A small class-conditioned image diffusion model, trained from scratch: batches of 64.
Rows from block 9 of a small class-conditioned image diffusion model, named by matrix and row number. Rows with one number belong to one neuron. Each number is 128 + 24 x the weight over its row's rms, rounded and kept within 0 to 255. All counts start at 0. Numbers have three digits each. After the name is the row's rms in percent of the matrix's.
After each neuron's rows are labels from the 100 images, of 14976 (inputs lightly noised), where the neuron reaches its highest value: "strongest on" is what is common among them; "patch colour" is the nearest of a few named colours to the mean colour under the peak. Only what is clearly more common there than usual is listed. The data: dead-leaves pictures: piles of overlapping shapes.
# fc1: MLP up (model.blocks.9.mlp.fc1.weight, 384x192), inputs 64-127
# fc2: MLP down (model.blocks.9.mlp.fc2.weight, 192x384, transposed), outputs 64-127

fc1.131 091:110152121186096098156154134139107108109133099084119088148147146100172138119101132122128111106104122120131154123117172108113170141125130065093148110139146126118109078141060138115097139148107117
fc2.131 081:128148122084144121112120154127170120106133147129127122126112105127133098131141114115144106110118104143106145096144156134148183142131162117155120121109128136127130104149187138171166127129136125
strongest on: vivid
patch colour: cyan

fc1.379 100:115100118125127131100151149113128125148154123120126139128107139122124125108137145132133136106221129149139126132162099139133118127135027125117127123111123108142068099121129144126153142125132124
fc2.379 089:132210135148126130151122130141123137147124122104133145155141195111134127106102122132140122115145147127139139118150115117150151119132184119142128127128115124118087115147130134138115050133097123
strongest on: warm; mixed sizes
patch colour: orange

fc1.239 109:155115138113090122069181115086122117109143163117119117135139131105136106124142140149147136140135107108166169128103123164128104137132131118166104174116142113159118140105146096116129141179167113
fc2.239 102:124109124198153107120150158098118130137127122086157126149152144144108145111110086124133140132105174131172141125124126155124088116112141148128127140141143130150177132111128164119152130131087145
strongest on: grey; shaded
patch colour: grey; pink

fc1.31 074:128124154105209146163138125125035113099144126129134130130124119111104145155131119112130107142150135114130081121164127083133120143135156139085121105151119149123128126106114131103145063117119151
fc2.31 078:116158158083070088141169116144143101134132121128131156112115144084143098119132186093133120150101147101094135118136139094122123126081183123109120124121108111130134159109159094179066127117174139
strongest on: vivid
patch colour: cyan

fc1.54 128:117100109094130138095118097107150105130140128175130157107122134185138155139116135173133138162118095142102149148141070155136088133170136121114149159137108097160118126166163143144116119124156125
fc2.54 123:130088152103128120118137129120136143085169157131118088121139147129137110129138127135130106085176124128136124092164095145134106103128136142159113113078148143117053138108154122133129086144163121
strongest on: shaded; grey
patch colour: brown

fc1.279 080:136172143088217106122111132093121104118154120110170121138135137202132144129136120112144103135171123115090138112126153117119135099142115126070121123141136148143144140123087136085097100144120107
fc2.279 079:112119136104121109144137164129114166103126112091162113110163111188124140137114198140117116107114105110149103153091132116132123113171144141104039117138125171107140137145125159126126122124115150
strongest on: large pieces; cool
patch colour: cyan; white

fc1.361 071:137106128131215138160129148121114110107117123146153133129084083117135121151140118135140131160125092137151130126094141159152133156147102091171125125146127126129120116106165122140144155114139126
fc2.361 075:132136151101166116178114147105096129105138152096148152128058142093143096130128122126148134092118140131113158101120146148132139150113132118147074149126138121118139123127102103139100130135154137
strongest on: large pieces; vivid; warm
patch colour: yellow

fc1.323 074:145139144107030144133136138106129114127130122173097107139134162148151116123122154112117079126142118112163142102158100139155126115105145118133143123145124083142105124131106179131091156123077148
fc2.323 084:127109108104110135114120160142127113097138123151094121111102091085162121120132149126119145139138094129103111124083141133109096125134075131121079136117111114129173163152151147129184117103171119
strongest on: cool
patch colour: blue

fc1.135 073:137151150111070126168138136163087113127124128133111091115157099098113134140104091109130098150117111093142140146099110079119105092104158091130127157132120101150108104130137121090063114110122115
fc2.135 076:126164109148137135150125119148125141140141149142121104145191112113116150153147164144130133128132085125130092154102119146123096120136115123099152145114160127146147113143128143116206114121072125
strongest on: cool; vivid
patch colour: blue; purple

fc1.1 096:139118119143135106155141140156101131105121121104133070125172149106141083130124118096115148115105171143164086135159192097145167116079110112160096130158115076100126111107114138112160141125093151
fc2.1 098:125136152130108114119141118101143129122136111125104145128174128109126137160137127118116144140128101143146132087163062094118062112102140174133160147097130118150085185095152104100131114109156142
strongest on: grey
patch colour: grey

fc1.310 078:148105126101126104179134113135140104090178114145153087095109142115132116164119126149144146125109082141126122133158132124131126124122169116047098137161127134119121124104141127105162114162163184
fc2.310 087:116063130156147103061163134141136103116120142117109128133124100112084134134090124128141142143129153087127136174097144138132114115095092154111128120121087153130118129179148113146113079090115135
strongest on: large pieces; grey
patch colour: grey

fc1.60 110:132126126155088143131133132116122127117128127109233134128130156148112087152130201122123120115103118117143139098122131156134153142148103113165125120116132094144121128123122116109134132130107133
fc2.60 115:104149127115156118141148149113094115117150116088152118130218183126122117130141137131134127123125152122118116127146132149097091123104156114127134123147136133119111139133109121143163130121118141
strongest on: earthy
patch colour: brown

fc1.298 077:108130121071151094127118151131124153109138109115128141134218146136124143143089134120109144152133138129118131110158101100150127145151141118150152130149141128120126117128124084149184051146114120
fc2.298 076:112157123165111132110127100146204121133116119138089138126163156104109113136140151146121127140155127138095123138128126126113145155105080110113112092130119102102159101104155158140087058129139121
strongest on: shaded; pastel
patch colour: grey

fc1.67 072:149085136099126120124126102134115142119142111120136088138165131099128120113137117134155117146119089108168121130142109109117166142114159142123156139158128126142121156111125145113154123186097134
fc2.67 090:114150117128147124083122109150163125115109080145095133112159155126130150129159166123115155155148171143160137134122080108147121160126134115119139110130130110153116133131073121158143139151166144
strongest on: shaded; pastel
patch colour: grey

fc1.296 073:145148145147159125080112152099098112145142123167139154108064103130159118150092112140109144118125143149175146120122153180131133127129138152137119130093156129144162152112136119148099140114129100
fc2.296 089:133194131123100124127136081136171119122094159135084150093103127143111102106104164097155082157142091126136138116124142118121137125091107157086102097134126126154121116127129112091143149138157149
strongest on: grey
patch colour: grey

fc1.160 080:134103149120132126118138139099123106116099137152119100116106124132166096150117153152111090108153150133127151116077111148133091105106205133130174146115138139148141132124153133116118125124133111
fc2.160 080:144104107135134136110126110146159120109116150110143110130108143207119154139137088116139138117133113128119132121162102101134127117130045135119180120131138121147078114120094109142165105139149133
strongest on: warm; vivid
patch colour: red

fc1.171 108:144153082199137116126192121127103065100132167083105157157125132101146136106167129090157101135127162127145113132104140105077152113120119157129106130146139120106131101139110139100123145095130105
fc2.171 112:136117148149175119136113153121131138088158155113122159151121143123132085116153123127153102091125118106104199104183101129129142116112147126141159163092096135119096142122171109145094071115093117
strongest on: cool
patch colour: cyan

fc1.301 101:115110137127086131132131124123121120130130123095158129127131080124113140139135251121139117132125113127126133145100089099128139144142175137131129123152127121133151128109113106097238071124146111
fc2.301 103:117163112106113127162134157139075125115147115202095124137122115141115079133158179122133141084133144160118123120104125124111124152112166113131114115146132138134138135144123194151219171113145121
strongest on: shaded; warm
patch colour: brown

fc1.70 075:131132157128105117078096129129124130122139103147088111124090178122154123109092138116098087173095136140147120113170140137156120093084122159139148120100123139141119087082183137094127168118121125
fc2.70 081:132114117139056131240125085145046161167148091115140143120159137126100143172125085129133109130125117101153122120113125120115125119144156136120134124142131126125119129144116089071112175113077132
strongest on: grey
patch colour: grey

fc1.24 078:130080141140168126173150078123056099118115137163041128137069085052173105140177145123121127095113159140153132134106138128131138152119063130110087145130134126120161143163136171145110104138137110
fc2.24 076:128133129139066121154138156134110133097122142111215122135139189168128130111161138123121119088122132127116133112154152108115126140113137104138090136161130136140067143139103181140097168124142142
strongest on: warm
patch colour: pink

fc1.116 078:139171148165160114134132152120093127130148111147132112094084135135113133104160121125112126144146145098136138111164144165108114137115030141087121117128121110141152120157130175095108201133151124
fc2.116 094:134184111156091135139091112129137097142117119080175136097083105084209146156107183109104136091173109116140139124122153105153120136145099143105121131138128120141148130124115123132133139137114117
strongest on: cool
patch colour: cyan

fc1.65 118:120116111147110136168108122151149151103084122134151153167120090163099143118156140102121117116122112122154106160111133125159116123131118135138126109142119149093131122209113171158118145102151128
fc2.65 113:147143127101157136114182089141082142102144115136114165186136161154093084133153132164124128177141146139117128106121160125094184149130116108132144129075122139128075118078106166078137146124096117
strongest on: grey
patch colour: grey

fc1.372 109:118086125141143152118138143143110132118119125155110149140057113034133125137108161112136123087086154140178109141113134121145116132134130144156136127151139107113109114140122150123166151124150124
fc2.372 078:135110127105099114129124062122152151116130127100233125113088126186122122140125190124114120100164151116153150149120135131129126114156160145105146126156129120115128122129089201108162161137139159
strongest on: earthy; warm
patch colour: brown

fc1.119 113:122142093138119114130132119106105138146153081120131152120115128135139118138113113130096106148121132186110149110158150108129106141112142136115119077131120131114114078149136143121157138091109093
fc2.119 116:125122156188161141130138152129136125143124091111151127130137113112150146129122123135122167145113192107164134122125143146146093139138136136114126172107127140133168163129128150156118150087088107
strongest on: grey
patch colour: grey

fc1.344 098:117121135148069128134129140130101112122122120139209153147178129120101110135151044133127128127109145127138134119091124092139147134140123129138165123134133114121173135124140065118087122115129125
fc2.344 103:125119124187158136150148097144159120114127120116196142105096094088137142129125055119116151164156122127128157141122177097140102115127149152132108140121129146148128124128132120157086131120118129
strongest on: pastel
patch colour: grey; pink

fc1.133 104:160109115166142126113081134118136059173144100137117116094118118119122117116146116139080133118135147111140157117115114120113156124139146164114133074156130140135137088164135134151135135087108133
fc2.133 118:126132127125144099142170141123124129171124107121133101089135129133103113139114170149101089143145149145114120149126155137174170094135142154092124190092145115137135176126170123132101115110128121
strongest on: cool; grey
patch colour: grey

fc1.349 080:127146149132154135099131136132168084118151129132116105127126085119110111129116120133143104138153103103121146106114121106114109132119143131139145159096172089179093117104150095128125093110092122
fc2.349 080:131128119141101133131115157113161124108142140140160117160142147165102138089161167185141115112131128144110113109168129157102165165161113126141161153091156016119128114142110144150110081154086094
strongest on: cool; vivid
patch colour: cyan

fc1.90 071:129101131096122103153166143150161136118133134141129154140160054136081132147146129152154149106122076106136132155109104104147129169139212127115126111113122122132115143130091105179090069142093128
fc2.90 078:138123116097101155078088146113088110132120116053155113171138189053102168102166105141143118081137144110114100150129111120126138165142108110120110118113096106128124130147157136118130119112071141
strongest on: shaded; cool; large pieces
patch colour: blue

fc1.162 073:114131137111008148115138127151084122137106133134137159140123130135081100144143123140136109132159131137135111136127101137142127118133205111111120146145129107138095103142139090150115127103174136
fc2.162 082:143141132114079116161150144134129126130111130133139150118126151119134130131134168113129119131120120136107122097145139080134132138100161119117084136136124098143168132096113183120121116137183125
strongest on: large pieces
patch colour: black; red

fc1.208 106:153139134120151133132139102127090093103133169162120131110146121105145110122136134118096122072146139150193121098126143112112103098119134137140157150074152114100079142091147124118139133071140129
fc2.208 107:100130155126083095151151090131106073127112128128116197124117108134165098161083142123117146162106125117189151135187127121112154107089130117141137117119096145151167138103075083148103098109136134
strongest on: vivid
patch colour: purple

fc1.85 116:130137104125136120114171111100160109123097149130121152099127129138150130156170112138121167125137121160136139157118098133143146138148140112104093136126117117058143128179123124128172125113099101
fc2.85 106:125142147138127147183113088133077122108114119130147166147072130127117164131121134151136110145139134096124121114159142157098149131140092128108122126110125090115129146156063084083101140100104114
strongest on: shaded; grey
patch colour: grey

fc1.256 123:131117091121099091085097126109133105137118156119132061222114136146126127113138121124118139139133139147129120157134145151115152088110138105144114165125158130137138083113091135118137131094131112
fc2.256 132:117135162151127158133126164162113101146136154096160082200163140131158137124121118118104132132074110100135127127139104109126141093113105108136122082145078155137150178125125141156139129096107134
strongest on: vivid
patch colour: grey

fc1.123 113:132102145128178133128152105117105115127139128083151144124081182162117134127130136125137116137168139114147113125131135114135125148131084129119116124128132086112093129111131135133096125119129122
fc2.123 096:118097146146132125091138127107108117124138139158107110126180202172110125137117146129127117127119140142104109126152116138130150151104060090152148127103117138131127128124136115161124124132132145
strongest on: dark
patch colour: brown

fc1.248 089:137168119139133121128128141133127108108127117158180139148130115166122126142134083131132115153119149104170119127156135129153129133157082124148081128113136106109125124160143115139145107112132137
fc2.248 085:128132131138128118114136111131117131126109133189006120150104091109115116134116160156142118160151112140105135108128107156107131132118139127134149136133143080123163128110134070106111109144151113
strongest on: grey
patch colour: grey

fc1.61 082:129148158130126089106133159127096157124121117108123099136101097116118100118126146098142145097119139094150132121099146112141149133122122125099129072096139151098142157110149084158112100167146113
fc2.61 080:133151131145099169141141132100144134155162132158125136135127161068138159156120096086114132096127145153135128137132129152153166116132115126130170124119156116125103100097115095137151119127133095
strongest on: textured; grey; pastel
patch colour: grey

fc1.53 078:143130122138165105107172146138108147148175113115107137121121143152122130096148123113130152132145108121163110141078121110142130147128127158129165123080109141138123124115184102145150129133078128
fc2.53 074:127129104139155138087142117131188125167139127123102123086126064095160114078108037112107103150173122110107145122147165126149109097102161124086116135148128091117113109125137101150115119128109124
strongest on: shaded; vivid; cool
patch colour: cyan; green